config.toml
text_encoder_mlp_ratio = 2
text_encoder_shared_expert = false
momentum = 0.95
Rows from block 11 of the audio encoder of a small contrastive audio-text model, named by matrix and row number. Rows with one number within an expert belong to one neuron, the router's apart. Each number is 128 + 32 x the weight over its row's rms, rounded and kept within 0 to 255. All counts start at 0. Numbers have three digits each. After the name is the row's rms in percent of the matrix's.
After each expert's rows are labels from the 100 clips, of 14976, where the router gives the expert most weight on average: "lies over" is the class under the peak; "strongest on" is what is common among them. Only what is clearly more common there than usual is listed. The data: single English nouns, adjectives and verbs, spoken by a formant synthesiser in many voices. In brackets: how many of the 100, against the usual share in percent.
# router: router (encoder.blocks.11.mlp.router.weight, 64x160, trained with AdamW), inputs 0-159
# up: expert up (encoder.blocks.11.mlp.up, 64x80x160), inputs 0-159
# down: expert down (encoder.blocks.11.mlp.down, 64x160x80, transposed), outputs 0-159

# expert 39
router.39 114:186134064146112170136096103178122058122141154192102092129120111134124135146080186149091144165163109142098117178117213097079128082094164142156105071135151093103174085128078118088059081126146123182086101155137127080139136141131102186101103113102134153095125078137046123151134149135138174117127114050103122141118129130175176101143160134107115092086137189097124124130164157103115148176129179110111143097117148132137119154161070134120058132109107115164105148162094108162099086104121165
up.0 087:062111105133101062092136179118111139141131116109113088108133130156050079130124146124118109146177116129091080185125121079169101117187149127125123109125139095089161111076159133104123162143168115153105122128128163105139090072154105175141150179174126148156159105132129168113038108137126142142119117119100179143136169102152156134104114123144179059122124090122160131087205139094122060100194125119146130131075177038072149103136167113116159143095113129132161146137155103140196156114110211
down.0 094:088082093138149131180109166143150102144125107155122079148092128131178126117106116182173069159155166175136142064086116093089126118118213128134108135112129160120170089177078087179125106175145099140101121174104118094138159124114148158193066116171123203138154113122140163144123176124128116106138124119157159184072072107097155120153173115091090084201178134081140167125117110120175136163114099166144139140186116122181084096111125139143132075176191135113112110148157125086105097160099113
lies over: /k/ (100 vs 3.4)
strongest on: /k/ (100 vs 18.5); /ɑ/ (84 vs 10.7); /ə/ (80 vs 7.5); /m/ (80 vs 7.8)

# expert 6
router.6 096:099165091109143128108200175167147134162143119167155117064091118101136082112159178143121121135100164103148089156135166100108124137093080176116101091108176135136104079065089120126090162110102164156081179152145090143149161082080075184145168095067123147185139166093186134108133098173115091115146077105139131149101143100087134130156171135166141154145097072158135082132118180125136146131100151101109172145088182120063170116117154127193110159096115163120172100163099170097114157087114083
up.4 104:164124110091150013103140143135138150131114158159111135147135116172072143089160114128144158152166115086107084152196137195067105055104077143081118120119150137143121124095175143085131148136099102145090146134141140152099190145140084146098125170129150113107160198101161156135131146158076131143170102086113150119177063117106139133170111143111101132064128125141105099161145145098165100150119127111113093108071171144129127153122085188189148194124133170191105122146125146172141085068145072
down.4 107:042145100140085150150136106127102137131126082137126228103078083106054144140052128174139158141069123193148184145095134087086123136157130170087134116116153115115106103130180217207064118081176123130104163154121088139145135111135165108110115087129170086130181143148119181110123189082081122133101132141143118094138138136138117125157144160113133138117151135128119153135132159109152160158109112168098143091125099098181139096081123124161081125073132155103102105098097138193145149105075112
lies over: silence (74 vs 43.5)
strongest on: reverberation (100 vs 35.6); /ɪ/ (59 vs 14.4)

# expert 35
router.35 102:187113090169098163143183104126094139103121083124111099158123122088135123158153090126115113065148086180163092156061145129070088112143108144140123068129144097106124162145146121165179144113129124134202108142145144088170100115157145149143145172127164123145144079112099113114165118156156171122131127201090147102119133119121094114164117105083062200171106153128191125093060101064179156184131161110114112102135198136200146122123162123073116150111147130121105138150051163148137180119150088
up.4 113:082155081089136084097152126141126176127155119132117125059120137131097135152137115129124128139109047143129072110199108140129140127086084150139116070117152084103133127077100142130132151148102118115201139104206124177119173115094130199075057111167149110122162102100128058140150086102124168128130148096098105121126154178130155166149128118146117118105119112131132195108149129181128161096166131208135093103066143213092111120153083173063139147126126143123120129151032155119132107120137103
down.4 105:079134149077153108131212122139081158162150164146137140140149096123114147130116154143104068118126109120123120173112129100164143114142179180143179116099109102201127097091103108129126150148097148116083129105103159116167100124090108168094063144122154081180195116121116119151165152136126211111160075206105122155074110163112048158087078118139119119154130151094196125136130167171151128130131144141113139153076186182137199086158155167125138133070131112167165114063120116155135110126138164
lies over: /aɪ/ (64 vs 1.7); /ɔɪ/ (32 vs 0.6)
strongest on: reverberation (75 vs 35.6); /aɪ/ (64 vs 5.9); /n/ (50 vs 20.4); /ɔɪ/ (32 vs 1.8)

# expert 10
router.10 113:117118115125142126162169121099189118102152137172157155142094092194178090135166105160072154092139135112141109128111144151155112133104130135119122135119142198164144128104127113135131109140095137145104173132136148064147092083140099087145166167179152141122136082133202142144196094118109144148115108161093121168175110083081100085180115115104041126140142123155181098162101090107087116115173131082052191114072135083094077119127177135184151133170112074103104174095085152175109113087149091
up.0 104:073095139096133111127127143116104094123158137075128147127117121111109165109128041140078092165127159094113067189144169129167115071148137089087117157177178187197153117172178166137119123112178112159106132165124078144166148124115192164088115130133100151169157130146100081140172177183136161108148168145101134086153108098143084127105160149076117097193110039144096094126155091104128090168149110123128110124152130140077128125116165126156139096116146126123132105130089132164170025109146164
down.0 102:142114119155121116124111129156117106065078151086104150079120095121187118179159072105107205161157059109120127096112164156118092184095099058079108119159135177094181098113110155129187078111129172143132111161120143088182112188169170152149070093117062124099116102106124087129144101106085172084161144133097101103107169083086104154088067153152106141136136107185148083118116159138065148154098082116109150090171090182148136083156148154128134111124106126133132155109140125116109144075154115
lies over: /t/ (100 vs 4.4)
strongest on: /t/ (100 vs 27.9); /eɪ/ (99 vs 8.7); /d/ (99 vs 23); /p/ (76 vs 10.1)

# expert 63
router.63 109:095090199099154102112170105098115106123073100170135111088146158104121178127170151116091121146154152121089152085127075155131129116093128139085154074121169119195093096135138127111142112075142135121150147139128150163058116154070151083173130149120122072206105134061168097134161179187104124163131149111136097110162138166142128164169151115096076062216159127103123171126173152129102160109131120112099180124163120151150110122100098109171159075103140151122142073069080102113152074135110158
up.0 114:080133151144115147145092180136120138136145170097112126114148167096176171077109149148135128166123113199160140063178116128062120102183150134162138100150151136154131141100180137099186134116140115136095146121134145142100183121148176082187120120131153097189163093126086166134012193144155111074069061121135132157100120133125040126160148163147081158116119140128130196115130147167105096152095133110139152156094161066109153149114092097167136127145136081152096161128086092123113106087126153
down.0 114:113158072096136083115104132123126163115090127095099161144119115180192122130139104066090186106126105148136110143120160143055181156117087127116088098178146134112068161100129138066179148131187030187155134123128116119147133119089160116158147148131167161113126118099122109146149096135199145157150110114157162139151164103177142083130116157157107158162033123159190099158076082144108178118053151084096148136068126136072115156094118151145142122121105131100110137108159076151157131120143092
lies over: /i/ (77 vs 1.7)
strongest on: /i/ (93 vs 8.5); /n/ (54 vs 20.4); /d/ (54 vs 23); /z/ (38 vs 2.7)

# expert 43
router.43 122:147139140142131111096153134089141110126127115123101136046080132147093145133120159114183091125143159114109137102163117161153103158118083100099143111111101114107119015116086138184078146153120113115144143103153127152113144101082161138113175149143074110163117115102121152138176128095109123136173161143126105068184178123186189071171119115147078074137148117118148161116159031165195105096173126096078154141173159137131105132080046103083103185097119110117145148163160137090126177115150111
up.0 096:086145110189105061093123073139107114170152108137132115148114088108049110139126148182169119068148181145116115112166117151130128203110150125121104138104119078150162070094147135117113149207146128116116126126154138154079157095119139043129171144126141122162100152117069173146171098084100152126113179123102119100120165081105140144231148141114151101140142142091106116126162079094119102142095105184059111142059189125114126173178101130166122112107131122165107135129104124080087102163162110
down.0 097:137136119131133121132114140117095086124148116094082091111091184139131121149145118092088143116170105135119131123146097104106124106124091130125108110120098164188109152153119127085117110187118151100110109104082087106133103049089175125102115114138133181107150154117115112218124090110134136100113108178082177134142110149133153124070114149125160119135224195048146135123111129129172105155118114187070056133122138071152147150120112143228186149178188158094158061121075101122172140132101105
lies over: /t/ (45 vs 4.4)
strongest on: /t/ (94 vs 27.9); /p/ (49 vs 10.1)

# expert 16
router.16 106:085129085148160088092118125122114096150164138092116109130114176100173151066128130120142099141128127080157147139113109166175078145096115125149119089108092129176128147174145129140135138160136094183125086131122105135130125181162168125124166093115186082166144144150143106121122160127105141175147173124156125116130089079158107150105109086084106123163142120184115121143090089066135150076124097077157122108078198173112079171050175154166153115121117058117134055084056190087067153087160107
up.0 098:097126133136101198124138074136126092131114154105181120155086127109128067183116162130130155115102117113119118129110206194111137133110097147107140145078122140089062115073110092155065153149107129100109151147169189120161152141111132090162170162143168130087100129041063091158133168099140142089089167142141120125115159124174115154184135137185111168207093091118164203123085168100068142120149069155112112126132093087103149129139103101078195134161104121143103160102150095128105140123116130
down.0 091:118187112112142102137095097141189120081137199150081101101117113143145067103103136103177124146083120137141197121144138104129094103101116159113118144103160087094199173201100106122149100167092134107096107062081118140099123123192128093172086088121078149171077167086123087111111136111151155150135114182137130082117105127113148081093136063038165159139148130150151090148113115098153138161089084141066156095112113125128123164137106149155177198189126167129154160147131127096150141099112149
lies over: /b/ (96 vs 1.2)
strongest on: /b/ (96 vs 14.1); /ɪ/ (67 vs 14.4); /g/ (65 vs 5.8); word: big (65 vs 0.8)

# expert 0
router.0 102:048167131127179128167161173162193161133151113101115076144113143074161147180131090118082153148126088147134129100166164110159110146083132148099112124129139097092126081143117161076127089181091140091104131130111167095102161177089072142121093121068109092157108138171059136133128179127128155158201102133188132085145085205068156116079166163141098116124165122125145096101141132166115069106127131157152181084152091145099147107134106155145148106134092159084154160139093106142180079168108126
up.0 089:069114143142121075107153109147156159098133175138111138153132175081124113150158110163104169109127099115057118139102104101089136151074157150178105142177168112155080098139161124111048108068128156063209082135145178083115093123144124144136152145116151173155190091128171118149075161129137091145164084116140158138121092166135128141157121110078084088142158116164127137133161193139202114176175122139120125079096083116143102140128145125156142144122078196132151053109080145111107143069134106
down.0 092:125123146157147189117127145150162157140137104109119196163062106100134131086152064121171137129136113147190106102172185119158087120110121134194113096096139095111103113148078108159168160116102126120146114143105078162097156073115112123077121089184130128088078118143126116098148112161118164122170149124140127189141137181133156080145129100117146133151127097149102062136095088114142097152083200128132113054151133186154139123194098170147130102154136084071116004130163106140132146105156168
lies over: /ɪ/ (44 vs 2.1)
strongest on: /ɪ/ (69 vs 14.4); /dʒ/ (59 vs 5.5); /n/ (41 vs 20.4); /b/ (33 vs 14.1)